From a checkpoint of a small contrastive audio-text model: encoder widths [128].
Rows from block 2 of the text encoder of a small contrastive audio-text model, named by matrix and row number. Rows with one number belong to one neuron. Each number is 50 + 10 x the weight over its row's rms, rounded and kept within 0 to 99. All counts start at 0.
After each neuron's rows are labels from the 100 texts, of 14848, where the neuron reaches its highest value: "fires on" is the input token at the peak. Only what is clearly more common there than usual is listed. The data: melodies that start on their tonic, played by one synthesised instrument. In brackets: how many of the 100, against the usual share in percent.
# fc1: MLP up (text_encoder.blocks.2.mlp.fc1.weight, 1024x256), inputs 0-127
# fc2: MLP down (text_encoder.blocks.2.mlp.fc2.weight, 256x1024, transposed), outputs 0-127

fc1.669:61 38 53 49 48 39 55 62 42 66 50 53 54 27 60 52 50 39 42 55 29 30 30 65 47 52 49 44 41 53 50 35 51 52 58 67 55 54 54 48 67 48 61 43 46 50 48 57 42 57 67 49 56 51 46 51 50 51 47 51 53 35 55 37 51 36 50 51 53 50 46 62 43 30 54 61 64 51 60 28 47 67 43 70 47 50 47 36 25 58 51 72 40 44 41 45 37 59 55 56 53 60 65 40 55 43 59 49 39 65 30 43 57 48 24 50 51 53 50 65 56 54 59 34 69 29 58 61
fc2.669:50 51 43 49 37 62 49 57 48 55 46 45 72 47 42 35 42 56 62 44 54 45 42 42 45 41 45 52 34 45 38 45 29 68 43 42 51 55 58 72 36 53 58 71 57 40 49 50 36 66 55 51 35 59 44 55 45 63 57 52 57 47 60 45 61 54 45 53 79 75 48 46 54 36 54 55 56 51 40 56 65 63 68 44 38 36 46 58 32 42 47 48 49 59 52 41 66 59 67 43 57 42 37 60 40 52 43 47 39 36 44 40 62 66 22 63 41 54 64 39 52 35 61 54 50 45 47 75
fires on: "#" (100 vs 20.6)

fc1.222:51 61 57 55 56 66 53 67 40 47 47 45 62 40 42 45 52 50 48 59 59 36 40 46 42 63 42 61 39 42 62 47 54 59 47 43 43 53 55 48 32 34 40 43 38 44 56 52 49 62 49 53 54 48 43 71 41 67 52 53 61 39 50 55 23 47 48 45 36 48 60 53 38 49 42 48 57 44 46 44 34 52 53 37 52 52 49 55 51 54 61 43 47 52 40 63 55 56 59 35 55 28 64 56 48 64 49 57 53 37 44 42 40 38 43 29 64 36 72 46 73 47 66 38 69 75 49 51
fc2.222:61 48 63 64 39 51 54 59 53 42 60 58 34 56 40 63 50 36 56 31 49 56 45 51 53 55 50 43 52 52 38 74 35 41 61 67 59 49 45 57 67 75 29 59 46 48 42 61 39 42 58 46 58 53 52 40 39 41 46 72 59 66 26 52 61 52 48 71 37 68 58 39 51 34 52 34 55 42 71 51 44 43 36 64 50 43 52 37 45 38 58 51 55 50 56 53 40 62 49 40 46 54 53 47 45 46 54 35 55 60 38 33 52 68 39 46 52 53 44 82 42 35 38 37 44 26 45 60
fires on: "e3" (56 vs 0.8); "f4" (11 vs 1.6)

fc1.170:57 68 52 56 25 34 60 57 38 47 50 57 51 42 55 75 46 49 50 39 45 48 46 62 52 61 51 51 59 65 47 39 54 33 58 66 51 54 63 42 65 35 61 48 37 46 53 68 49 60 49 51 59 56 50 65 55 51 47 40 56 43 57 42 42 49 52 50 61 53 75 47 57 38 69 39 38 55 62 44 47 42 46 40 43 47 47 58 50 55 52 60 56 29 65 52 66 54 49 35 64 66 43 35 43 47 34 33 44 50 40 49 54 43 39 49 44 34 57 54 58 41 51 35 54 37 47 58
fc2.170:56 44 44 38 54 52 42 54 56 43 42 44 51 53 51 42 46 71 31 62 62 51 60 43 56 50 72 64 62 55 77 41 42 48 40 51 39 48 48 44 41 66 42 61 60 43 58 53 44 52 47 55 45 47 46 38 47 58 37 45 56 45 57 67 31 55 60 58 46 43 60 50 38 56 56 59 45 39 46 52 64 60 46 51 47 55 42 53 34 62 33 57 35 58 45 27 55 53 35 71 51 58 50 44 58 58 55 59 47 62 42 56 56 51 47 47 40 33 39 48 51 40 45 52 51 52 56 35
fires on: "d2" (52 vs 0.1); "d5" (31 vs 1.4); "c" (10 vs 4)

fc1.319:57 44 63 56 51 58 31 48 27 64 66 43 45 35 59 35 40 42 49 39 41 80 43 44 34 62 71 30 55 55 43 45 57 65 44 55 41 51 51 55 46 51 64 38 46 46 63 51 49 50 54 47 48 58 43 46 52 39 50 68 63 45 58 55 62 55 53 53 42 73 44 34 57 61 61 47 42 70 57 54 37 39 52 60 35 43 29 53 63 66 46 59 45 52 60 44 74 43 44 48 46 50 41 32 49 49 52 56 41 64 62 53 41 54 50 44 54 60 45 55 50 45 51 77 56 52 37 51
fc2.319:53 46 36 58 47 38 50 49 39 37 42 30 36 40 58 43 48 45 36 45 57 65 44 57 54 45 70 70 40 40 54 44 60 79 52 51 55 52 63 56 49 49 57 51 56 45 57 46 58 43 60 57 34 55 52 42 37 32 55 73 38 37 43 49 43 47 49 42 59 51 67 29 56 41 49 47 60 65 53 53 61 50 36 53 52 61 68 48 61 47 33 60 64 54 77 70 65 61 62 65 51 54 44 61 61 30 61 61 43 60 47 52 53 49 51 39 61 53 51 41 41 55 49 43 51 66 59 33
fires on: "f5" (95 vs 1.2)

fc1.543:55 32 37 54 56 63 48 64 54 59 44 43 45 56 37 51 48 53 37 38 58 64 63 39 52 54 44 49 38 45 43 77 68 51 60 55 59 25 79 55 45 35 54 72 41 44 52 53 54 53 61 38 43 58 45 53 52 62 45 72 55 32 51 20 56 56 55 55 54 37 61 74 62 34 62 45 35 61 43 59 52 53 53 37 45 64 40 52 50 42 49 62 52 43 55 36 41 47 63 40 45 51 62 42 52 50 51 45 40 47 46 72 55 62 36 44 44 61 70 35 43 72 59 45 37 54 56 45
fc2.543:21 34 48 49 59 57 42 62 40 57 54 48 59 43 59 40 36 54 30 34 72 44 54 53 55 43 34 51 48 48 45 36 47 53 59 60 58 39 44 51 45 51 53 37 61 45 64 57 34 45 40 51 59 78 48 43 61 41 34 60 41 60 51 52 35 60 52 57 36 45 59 45 56 60 45 54 55 44 67 54 59 68 63 70 49 44 53 62 46 54 51 41 35 53 54 52 45 53 37 52 59 46 40 49 46 50 46 48 47 71 66 70 44 23 54 67 37 50 46 48 62 42 48 51 49 43 50 54
fires on: "d2" (63 vs 0.1); "2" (32 vs 1.7)

fc1.208:40 44 40 40 48 54 58 47 70 42 36 43 47 50 39 53 41 48 61 63 47 61 47 52 46 50 62 66 56 51 50 57 47 65 43 43 49 53 50 38 56 55 53 55 46 50 44 33 63 59 54 46 59 47 76 59 39 46 39 57 67 65 32 30 56 44 56 38 60 35 76 49 55 61 52 36 43 68 40 70 39 52 55 35 35 58 55 46 47 48 57 46 64 72 53 53 53 45 48 51 39 62 51 64 62 54 40 47 46 54 58 67 54 56 57 42 41 43 42 50 53 38 57 45 42 60 47 50
fc2.208:59 50 59 60 46 44 53 52 55 66 62 65 41 66 62 57 56 36 44 50 49 51 36 73 76 48 57 54 61 39 62 53 38 53 69 32 46 58 46 72 60 53 53 57 51 50 53 63 45 63 56 60 50 69 61 39 45 53 57 46 56 58 60 62 46 45 45 53 48 37 42 35 41 48 60 45 35 44 80 45 64 53 57 48 59 33 60 62 51 51 48 34 30 35 56 58 52 66 43 49 40 33 46 43 34 24 48 63 35 59 34 54 43 62 55 52 49 56 46 45 48 49 55 55 57 57 62 29
fires on: "e3" (35 vs 0.8); "b4" (34 vs 1.6); "f4" (26 vs 1.6)

fc1.619:34 49 63 50 46 60 39 59 45 57 49 51 63 50 38 50 50 52 45 42 59 51 45 40 58 66 55 58 49 38 49 43 45 53 61 47 37 46 55 47 63 51 70 62 46 46 61 33 36 64 64 17 53 51 60 62 46 61 44 46 64 58 63 50 50 46 53 49 33 23 50 66 37 44 44 52 51 28 51 72 43 52 46 47 48 62 41 35 56 51 54 43 51 65 62 31 34 52 36 52 58 42 47 43 53 31 32 39 74 52 55 37 59 58 43 57 48 41 41 40 47 61 67 51 45 48 69 49
fc2.619:37 34 43 55 55 57 68 62 41 45 32 43 47 39 61 46 45 61 55 61 67 41 56 61 41 56 34 52 40 37 50 52 45 66 54 70 42 58 66 63 51 55 45 33 26 53 57 47 40 46 47 62 39 45 54 55 50 69 44 59 34 57 50 50 54 49 46 53 46 51 44 42 53 19 62 39 44 47 56 43 28 50 38 41 44 52 59 42 49 53 35 39 64 45 49 54 56 56 46 48 48 45 50 50 33 38 39 46 31 39 40 40 43 40 53 73 49 38 54 39 53 42 59 40 59 59 56 70
fires on: "a4" (35 vs 1.6); "c5" (18 vs 1.5)

fc1.578:48 55 41 52 56 43 49 48 46 40 44 42 48 55 46 54 56 49 58 40 45 67 47 46 62 58 39 61 50 53 48 36 58 25 31 49 58 56 45 53 39 50 49 74 61 49 50 56 50 32 44 47 67 55 54 32 47 62 58 55 52 50 49 56 54 63 43 52 44 62 58 45 49 58 52 52 41 49 33 30 52 34 47 51 47 58 55 58 60 46 51 55 41 37 41 40 65 61 51 49 60 74 62 48 36 67 56 42 49 51 50 43 48 36 68 45 58 42 50 59 48 61 48 53 41 44 57 56
fc2.578:47 40 50 46 50 44 52 41 57 67 44 50 48 46 61 57 58 51 50 48 41 46 48 39 50 48 32 52 59 50 51 48 55 41 65 51 55 59 43 51 55 40 40 27 47 69 48 43 35 47 45 59 45 46 48 48 51 43 47 51 50 46 35 53 57 52 42 53 41 54 88 58 72 58 53 58 63 46 59 64 48 54 37 45 45 57 61 31 54 58 40 47 46 47 29 49 45 45 50 50 60 54 53 51 33 51 43 63 41 50 45 68 39 50 25 41 52 46 55 53 42 49 58 45 62 59 51 45
fires on: "e3" (31 vs 0.8); "c" (10 vs 4); "f4" (9 vs 1.6); "c4" (7 vs 1.2)

fc1.185:69 45 39 47 72 39 55 60 61 56 26 56 31 51 53 57 51 44 58 38 51 56 60 47 61 58 51 28 48 57 55 73 42 42 58 44 51 61 59 53 47 57 51 46 60 37 61 38 45 48 42 50 44 52 61 41 65 57 58 57 66 33 44 43 50 40 68 44 41 56 59 33 54 53 55 62 49 40 42 45 47 54 42 49 29 49 32 65 41 36 35 47 53 49 49 46 57 51 36 56 56 37 56 48 49 62 62 51 55 48 53 48 35 51 43 39 44 62 46 54 33 42 51 52 55 37 42 58
fc2.185:43 46 40 55 42 45 60 39 52 51 51 48 50 57 63 23 47 38 30 57 66 43 39 57 51 50 40 58 53 42 50 39 53 44 21 40 41 46 58 53 60 61 75 61 48 48 52 48 58 53 47 50 44 55 58 54 26 42 70 57 46 58 35 69 60 50 46 32 43 50 58 48 59 51 53 53 56 39 51 56 56 57 50 63 54 56 50 56 58 37 39 50 62 55 44 64 45 46 58 77 61 46 38 38 59 33 57 60 46 68 34 54 51 66 65 61 41 58 46 52 65 45 46 38 47 55 65 46
fires on: "b3" (91 vs 1.2); "d5" (8 vs 1.4)

fc1.445:56 70 41 57 54 68 32 44 57 43 37 57 44 51 73 62 35 63 50 31 51 60 43 48 58 39 80 36 59 46 65 41 65 34 51 55 64 38 54 62 62 50 61 31 50 49 40 67 55 41 66 37 51 70 50 34 67 43 41 74 52 35 44 46 48 36 49 57 37 58 43 43 41 63 42 41 62 63 62 55 37 45 33 63 45 41 46 65 47 49 53 46 54 42 49 47 41 55 47 59 19 49 42 59 61 42 46 48 41 53 43 33 61 46 48 67 63 59 65 47 44 61 40 55 65 54 42 51
fc2.445:37 55 42 55 42 53 42 57 63 46 63 28 43 52 59 28 61 52 47 27 50 47 40 43 59 37 52 34 45 64 41 46 51 56 44 73 51 40 64 46 57 55 49 56 65 47 48 37 50 38 66 59 25 47 51 36 41 39 47 52 35 62 40 51 64 61 69 49 54 41 43 63 48 37 44 50 45 46 55 50 64 46 47 63 56 52 62 57 62 44 42 48 29 58 52 53 48 43 57 39 57 32 52 44 68 29 57 41 36 45 46 38 56 50 61 48 62 56 46 47 76 55 63 62 63 36 57 42
fires on: "f5" (61 vs 1.2); "f3" (39 vs 1)

fc1.89:45 47 49 43 48 62 63 50 51 66 44 38 43 42 60 65 47 36 67 66 61 60 49 46 49 43 49 61 41 50 40 31 72 63 57 38 42 49 36 40 44 41 41 58 56 51 66 43 44 52 39 46 52 40 47 59 33 52 42 63 59 52 53 47 54 31 67 42 49 59 62 55 49 45 51 53 48 47 44 51 60 51 69 60 37 50 37 58 53 58 38 52 54 56 34 45 42 65 47 38 62 25 48 64 47 56 48 59 60 56 50 56 51 47 41 46 63 66 35 48 41 45 60 37 57 52 48 53
fc2.89:56 46 57 53 60 52 40 55 59 44 60 62 55 46 44 35 40 47 48 79 56 44 55 46 46 54 56 60 63 38 25 54 58 71 41 45 68 55 36 58 49 45 63 57 41 48 41 41 45 44 46 45 34 49 44 45 61 56 29 46 67 53 41 43 45 49 52 56 48 39 61 44 46 49 43 49 43 59 59 52 37 52 54 52 58 22 70 43 38 54 73 49 51 47 58 55 74 51 56 37 53 50 58 41 51 31 39 42 49 34 59 63 48 35 48 51 50 56 42 52 48 58 45 45 46 42 53 68
fires on: "#" (66 vs 20.6); "a" (12 vs 4.1)

fc1.382:61 46 50 58 43 63 48 56 36 50 61 57 52 28 65 67 50 36 51 36 42 55 36 25 53 39 51 54 49 42 36 38 46 47 31 71 56 52 54 64 38 42 51 66 65 46 53 37 55 46 36 45 52 47 46 49 51 44 54 58 45 72 56 59 20 71 51 56 48 53 57 57 47 53 52 51 43 61 48 44 40 40 44 46 58 49 30 66 50 50 60 48 45 35 54 69 49 52 33 54 46 36 77 37 34 64 51 58 62 45 37 50 50 47 58 54 48 48 64 49 45 43 47 45 56 44 45 48
fc2.382:45 51 41 46 43 56 40 53 43 71 42 65 47 45 50 47 60 53 47 53 54 44 42 59 41 77 49 58 37 64 35 41 39 47 45 42 50 51 63 29 43 31 49 38 48 57 50 53 59 49 64 44 58 36 54 57 38 42 48 32 76 44 56 57 61 47 47 51 59 38 63 42 50 65 40 50 56 42 65 36 42 68 60 49 59 52 55 55 55 46 38 53 48 36 47 57 49 50 36 45 48 59 42 46 59 26 50 36 53 58 13 51 32 47 50 84 36 42 49 54 39 68 48 40 63 55 59 42
fires on: "e3" (45 vs 0.8); "e5" (12 vs 1.3); "a4" (8 vs 1.6)

fc1.160:62 50 36 66 50 50 31 47 55 77 48 39 50 49 55 46 39 40 49 57 49 46 54 39 52 56 47 57 45 64 43 49 54 39 47 44 49 45 66 50 59 43 58 79 48 50 47 55 49 61 56 48 47 41 51 63 47 68 46 50 43 44 56 50 41 33 23 43 31 49 65 44 46 51 48 52 60 44 50 47 43 53 58 44 57 42 49 28 63 40 53 55 66 47 48 44 43 45 64 38 69 67 55 44 50 66 29 62 51 50 60 51 51 47 66 58 56 43 49 56 61 39 44 35 74 49 52 44
fc2.160:57 65 34 63 54 46 53 48 43 58 50 63 55 45 56 52 46 48 41 46 61 50 62 38 48 39 42 38 40 66 33 47 55 63 52 53 54 49 50 51 51 58 27 60 59 50 62 55 49 35 42 43 54 56 44 45 45 53 48 47 54 35 59 40 49 66 44 62 51 53 42 37 54 66 42 63 51 57 56 48 57 37 59 45 50 66 54 33 53 71 56 62 52 43 51 34 60 50 59 57 57 42 60 31 59 58 49 29 43 70 36 49 51 40 56 56 53 64 56 47 37 46 47 32 30 42 48 56
fires on: "e3" (52 vs 0.8); "d3" (31 vs 0.7); "d" (14 vs 4.3)

fc1.720:66 58 45 42 40 68 42 49 45 47 38 49 39 48 49 52 54 28 47 61 53 64 27 49 31 54 46 67 41 45 52 60 37 61 49 38 44 28 53 48 53 55 51 58 47 50 35 67 59 56 51 31 35 56 31 48 38 51 41 39 54 38 61 54 48 65 47 53 53 38 65 51 50 50 36 44 41 38 52 56 43 57 65 68 54 41 42 28 64 59 61 45 39 43 50 57 54 48 41 57 42 44 36 61 53 41 44 37 39 35 55 43 37 41 51 58 58 48 43 59 45 59 69 59 39 58 65 60
fc2.720:45 34 56 33 35 39 62 84 56 50 52 61 56 59 49 56 61 51 61 56 65 40 30 55 53 55 46 40 51 65 47 47 45 50 48 48 48 56 56 52 54 45 34 46 50 56 37 37 61 51 44 52 24 59 55 54 46 58 49 59 41 60 48 39 46 44 49 59 55 42 43 76 58 52 54 49 57 52 49 41 53 50 34 49 54 55 66 57 48 49 42 55 59 57 63 48 71 61 47 36 50 54 39 37 38 70 34 77 51 59 56 41 59 42 45 65 43 41 35 65 56 51 27 56 48 53 54 44
fires on: "c4" (99 vs 1.2)

fc1.163:49 51 52 47 45 64 59 55 53 56 49 52 32 66 77 48 52 55 73 54 36 62 31 58 65 43 66 59 53 60 55 62 42 47 52 60 60 47 46 44 53 41 49 43 42 33 58 51 54 54 57 44 51 59 62 44 53 57 52 47 44 58 58 41 46 63 69 56 62 54 44 44 54 33 43 36 63 47 49 45 50 57 52 24 39 42 52 66 48 47 59 53 46 47 31 48 48 45 42 36 45 45 67 33 58 47 37 38 43 58 32 49 51 49 54 38 49 51 43 61 35 66 59 27 38 36 38 51
fc2.163:53 58 67 54 45 50 43 71 41 56 54 55 60 44 56 42 54 46 42 75 48 37 47 38 57 51 61 49 38 46 44 50 49 42 41 60 51 50 62 51 57 44 50 58 37 45 73 42 56 66 52 54 60 31 37 81 69 69 45 43 47 47 53 45 45 54 47 53 49 48 65 70 36 40 42 41 39 48 50 49 45 51 68 52 40 56 48 42 45 45 60 66 51 61 62 48 55 57 49 34 52 60 55 53 40 51 38 53 52 44 51 47 51 58 31 56 52 55 54 59 31 51 56 54 51 68 71 32
fires on: "c4" (49 vs 1.2); "c" (29 vs 4); "f6" (10 vs 0.2); "e6" (7 vs 0.3)

fc1.152:52 61 54 38 44 44 54 49 52 54 45 36 43 63 38 59 56 32 53 57 60 44 66 44 50 61 57 55 53 39 40 66 45 55 48 42 52 56 39 51 31 73 35 43 36 59 45 42 61 49 49 42 57 48 56 52 42 36 39 27 56 40 43 61 43 48 65 50 50 55 35 60 54 55 47 60 53 46 42 48 47 39 54 71 51 38 43 59 51 62 45 54 39 51 51 72 47 55 40 33 53 45 61 55 50 51 49 35 61 40 51 45 21 69 52 57 40 69 51 34 69 71 38 45 41 57 39 46
fc2.152:53 38 44 46 53 39 46 51 57 52 51 42 40 60 34 57 55 42 48 49 32 50 42 60 56 56 62 53 47 48 51 50 56 52 42 74 57 57 50 72 42 54 60 46 50 46 55 39 42 59 49 46 25 26 59 42 47 73 52 42 65 36 51 50 37 35 30 56 46 41 62 39 42 55 23 42 46 44 49 53 71 61 52 38 31 48 39 45 65 51 53 49 65 49 39 40 55 28 36 34 44 67 48 52 46 51 59 72 63 48 39 42 57 45 33 49 58 26 52 43 62 28 40 53 42 49 67 59
fires on: "#" (100 vs 20.6)

fc1.650:62 46 32 44 51 50 60 61 47 45 46 53 54 49 55 46 47 37 50 49 54 65 54 74 62 41 52 56 45 45 52 55 53 33 54 31 56 44 33 25 35 47 67 52 34 55 57 46 53 44 51 62 38 40 51 50 53 50 65 51 30 66 65 51 53 47 48 56 43 55 36 58 56 38 49 49 45 43 44 30 55 51 42 48 34 50 69 50 46 49 48 39 30 59 39 25 40 43 50 58 65 58 40 67 41 66 49 37 38 49 46 49 25 49 47 65 62 63 41 45 47 52 47 73 46 54 42 60
fc2.650:51 32 71 58 56 55 46 50 61 44 42 54 47 30 47 60 39 62 54 42 34 60 50 41 49 53 45 30 64 56 32 50 37 42 55 49 31 48 48 59 45 62 44 60 47 65 49 52 35 54 51 62 49 47 55 64 47 29 36 49 63 48 64 47 36 55 42 49 70 49 39 53 56 37 28 75 59 45 67 60 47 49 41 60 48 29 67 50 49 37 55 53 68 42 44 51 55 46 57 57 53 68 54 40 44 54 39 47 62 50 38 42 54 59 60 46 55 63 48 57 57 61 57 48 35 37 44 60
fires on: "a4" (25 vs 1.6); "a3" (23 vs 1.1); "a5" (21 vs 0.8)

fc1.436:62 43 51 61 54 55 56 30 40 52 63 45 45 51 44 51 25 52 52 49 59 46 36 44 52 32 54 53 49 55 53 58 54 52 47 46 47 51 66 47 57 51 46 44 49 37 65 43 43 56 41 36 53 79 50 62 55 43 54 50 55 46 51 47 53 44 50 50 63 49 51 52 55 60 48 63 32 36 40 28 57 65 51 40 72 65 28 39 50 61 62 42 51 39 50 37 58 43 28 47 41 48 53 61 55 44 59 53 36 57 43 32 46 41 47 53 55 73 46 51 32 44 66 47 49 63 50 22
fc2.436:57 37 67 46 59 40 35 41 54 56 46 48 54 54 55 72 43 47 61 28 62 48 45 54 54 29 66 53 49 32 61 47 48 30 40 52 50 31 42 48 47 35 48 49 47 49 50 46 61 48 47 53 35 61 41 53 64 86 54 61 49 47 52 43 41 35 46 47 51 44 48 52 38 40 32 57 43 55 55 61 47 37 45 50 46 43 57 59 59 51 53 61 53 56 33 63 53 59 74 48 57 44 42 60 54 52 41 33 40 61 49 72 71 42 46 41 30 53 54 51 54 57 51 38 43 33 45 64
fires on: "b3" (41 vs 1.2); "c5" (15 vs 1.5)

fc1.601:39 38 66 51 54 58 49 37 50 53 47 47 49 53 61 58 47 38 70 71 42 66 57 53 50 49 57 38 39 46 43 49 67 43 31 41 48 64 45 44 39 60 44 51 40 39 67 47 60 41 55 30 62 60 53 49 46 44 17 36 47 39 63 42 40 57 33 41 46 57 42 42 44 43 52 59 59 62 42 33 51 38 37 64 37 56 39 78 43 45 37 47 38 50 46 64 75 48 42 60 38 46 64 64 48 46 45 37 59 67 41 48 46 30 43 55 44 51 55 42 58 37 48 38 49 47 52 36
fc2.601:56 56 44 49 50 47 36 59 54 65 56 46 50 27 49 55 44 68 41 66 53 53 39 44 40 41 56 54 59 64 49 68 39 59 38 69 51 65 50 38 44 73 44 65 55 38 46 54 39 46 58 47 60 50 62 49 42 50 41 69 59 25 46 54 62 53 35 38 40 59 51 30 44 45 72 49 50 52 46 54 40 57 41 46 53 52 60 52 57 50 55 43 57 60 52 36 44 49 48 52 45 62 38 49 57 46 49 26 52 50 49 60 44 46 33 34 39 50 50 53 45 62 47 38 58 46 38 42
fires on: "e3" (64 vs 0.8); "f3" (7 vs 1)

fc1.49:61 42 43 50 55 39 52 48 32 56 47 47 47 48 64 64 55 43 36 41 58 57 55 52 41 56 42 56 34 42 60 42 48 62 32 48 42 50 60 47 49 42 62 38 47 57 44 58 54 55 48 42 58 52 52 41 55 52 60 66 64 32 46 49 51 51 36 52 49 51 27 64 41 48 43 36 49 43 45 36 30 40 52 67 47 36 57 61 58 62 37 50 65 68 47 27 57 56 65 33 43 63 38 53 59 42 52 60 51 51 45 48 59 50 50 54 54 59 54 62 48 48 49 57 59 38 54 48
fc2.49:33 50 44 59 50 63 42 54 56 52 58 53 46 68 44 57 61 70 58 44 46 29 39 34 59 73 45 42 41 59 34 54 47 36 54 30 50 52 65 53 50 47 57 30 66 29 64 46 49 39 55 47 59 45 49 61 48 32 43 48 48 48 52 36 59 34 48 55 69 51 63 45 50 39 43 57 36 59 53 54 49 63 53 41 40 59 43 51 45 47 57 64 51 41 49 71 54 34 50 29 67 54 41 68 46 58 52 38 49 42 51 50 47 56 38 34 53 63 50 50 47 47 48 54 49 44 45 52
fires on: "f5" (53 vs 1.2); "a4" (18 vs 1.6); "6" (10 vs 1.2); "a5" (7 vs 0.8)

fc1.74:67 45 71 41 61 35 55 51 42 46 59 58 51 49 40 65 74 31 52 48 67 28 50 44 36 68 53 50 34 54 69 52 46 56 36 46 47 54 54 46 58 54 40 54 46 45 49 51 52 32 56 61 50 47 50 42 55 52 34 47 60 55 46 50 43 54 44 41 51 35 59 61 42 37 49 39 53 44 54 54 61 48 37 66 41 44 42 38 55 53 44 48 60 56 57 46 62 64 46 59 42 53 54 54 47 54 52 63 49 58 57 43 73 56 68 73 58 49 47 69 69 34 45 63 55 44 51 32
fc2.74:40 35 51 63 56 56 49 47 47 27 66 35 40 60 53 59 58 48 40 53 37 44 36 63 43 38 54 41 47 52 29 51 46 24 29 52 49 50 48 41 50 45 54 53 40 41 44 54 38 39 69 38 64 41 52 44 67 31 44 57 50 43 55 57 53 48 70 56 55 56 61 40 72 57 47 55 51 46 40 44 45 49 51 38 53 57 61 49 71 49 46 51 50 42 55 29 68 56 63 41 44 64 61 60 64 53 53 52 42 40 60 56 30 63 45 50 42 45 39 26 50 54 40 56 49 51 47 49
fires on: "f5" (34 vs 1.2); "3" (28 vs 4.6); "a" (10 vs 4.1)

fc1.465:49 72 71 33 58 33 52 46 46 69 55 41 42 38 38 48 43 47 45 51 35 56 52 57 53 52 41 58 48 37 46 74 44 52 53 51 50 49 56 66 56 61 59 63 53 48 48 53 46 44 70 45 64 53 58 29 50 38 53 59 50 51 44 63 52 60 57 48 48 43 62 46 65 43 69 56 46 44 46 53 59 43 49 54 49 40 45 63 65 55 45 23 56 50 51 54 57 51 35 47 49 44 35 37 40 66 60 61 41 41 52 65 64 52 50 37 25 65 42 43 39 47 50 58 47 58 40 23
fc2.465:50 49 47 39 40 57 51 60 66 42 55 50 61 57 64 54 60 33 42 53 49 45 47 58 55 39 60 36 43 25 39 45 53 71 51 54 55 71 58 45 48 52 48 63 63 57 52 50 51 45 47 53 39 58 48 45 62 52 48 66 51 44 40 44 70 52 38 58 53 52 68 47 51 41 71 52 70 51 64 68 42 35 48 57 56 52 33 55 46 42 41 45 50 29 67 57 63 24 37 40 50 60 62 62 44 44 51 33 60 32 52 49 46 42 47 40 54 55 55 56 46 42 43 48 37 67 62 42
fires on: "b3" (100 vs 1.2)

fc1.372:42 52 67 47 53 52 19 50 39 45 47 52 40 53 62 63 49 52 57 51 50 49 43 51 49 49 51 44 53 43 72 52 45 54 53 44 37 45 45 50 56 49 35 37 59 55 53 39 56 44 49 51 68 51 55 56 48 48 41 45 79 33 61 58 48 53 53 51 57 16 43 59 56 49 45 52 46 51 38 55 55 49 51 43 52 64 40 38 58 58 56 53 32 40 37 41 45 35 56 51 68 36 57 29 48 49 46 59 55 47 40 46 47 29 37 39 37 49 50 48 56 43 62 44 52 68 41 30
fc2.372:44 26 60 41 60 39 45 50 46 55 50 56 63 31 47 55 47 42 55 37 56 49 45 49 47 50 48 54 46 54 33 57 30 65 63 25 58 59 47 52 68 70 40 30 28 58 37 40 42 54 63 62 46 57 60 51 52 56 62 37 39 54 48 45 54 47 43 54 49 45 60 44 55 40 69 39 61 54 54 47 50 45 47 37 42 37 68 37 51 48 63 52 53 33 45 44 46 61 36 39 40 61 60 59 43 49 60 44 69 60 28 43 37 61 52 59 54 53 42 39 59 45 38 54 67 46 48 69
fires on: "c4" (63 vs 1.2); "d4" (17 vs 1.3)

fc1.277:67 38 19 45 52 63 52 65 40 58 52 48 43 64 56 49 51 52 47 45 58 47 68 44 35 48 42 41 44 47 68 37 41 70 49 30 52 52 54 58 58 43 31 40 70 64 78 41 49 46 53 51 56 65 58 44 52 34 48 52 81 58 71 25 64 52 59 34 41 40 51 67 52 51 59 60 49 55 36 57 64 48 45 66 48 36 46 45 50 53 56 44 70 55 36 45 32 49 40 49 55 62 45 46 58 43 53 57 43 39 48 59 60 60 47 39 37 67 48 54 42 42 48 62 59 55 40 66
fc2.277:51 46 63 63 34 63 62 47 53 58 53 55 45 59 61 39 53 49 54 60 49 52 47 61 55 74 47 48 68 53 47 60 61 43 49 44 52 55 39 60 53 41 52 56 34 59 55 48 42 67 54 58 35 67 44 44 47 67 48 55 48 52 54 68 59 60 35 70 37 47 40 52 49 48 41 34 43 45 58 51 52 45 41 43 65 71 64 47 45 53 51 41 39 61 58 46 53 28 49 47 62 50 55 71 45 38 51 40 42 46 55 39 45 43 49 45 59 32 58 59 40 59 48 35 57 52 40 34
fires on: "#" (79 vs 20.6); "e5" (11 vs 1.3); "b4" (10 vs 1.6)

fc1.609:41 59 54 33 39 49 51 61 53 45 66 50 57 40 39 64 48 45 61 52 51 64 40 61 59 35 41 40 58 65 36 38 61 51 56 36 59 49 51 46 41 51 39 33 50 58 58 54 85 41 52 64 54 56 39 59 40 46 44 50 62 40 37 54 64 51 59 58 52 48 60 52 52 50 42 57 56 52 32 40 47 39 38 53 57 60 45 31 44 43 47 37 18 44 55 36 43 59 62 54 38 12 51 44 41 35 68 49 45 56 38 51 57 50 38 39 48 49 46 50 44 31 49 44 59 62 40 52
fc2.609:52 48 55 58 69 60 58 45 53 49 53 50 20 62 32 40 56 44 46 49 43 51 48 64 45 40 37 40 52 51 60 48 49 45 50 52 49 57 59 64 38 31 43 69 40 42 32 42 57 59 63 43 59 61 58 40 38 59 52 33 33 29 56 54 47 55 66 41 44 49 56 62 42 46 57 43 44 56 53 58 35 44 34 68 49 38 46 68 67 43 42 50 69 48 45 33 66 28 35 45 65 44 47 62 58 65 51 42 53 60 58 43 45 47 43 32 26 44 54 42 45 34 45 53 34 47 51 41
fires on: "#" (98 vs 20.6)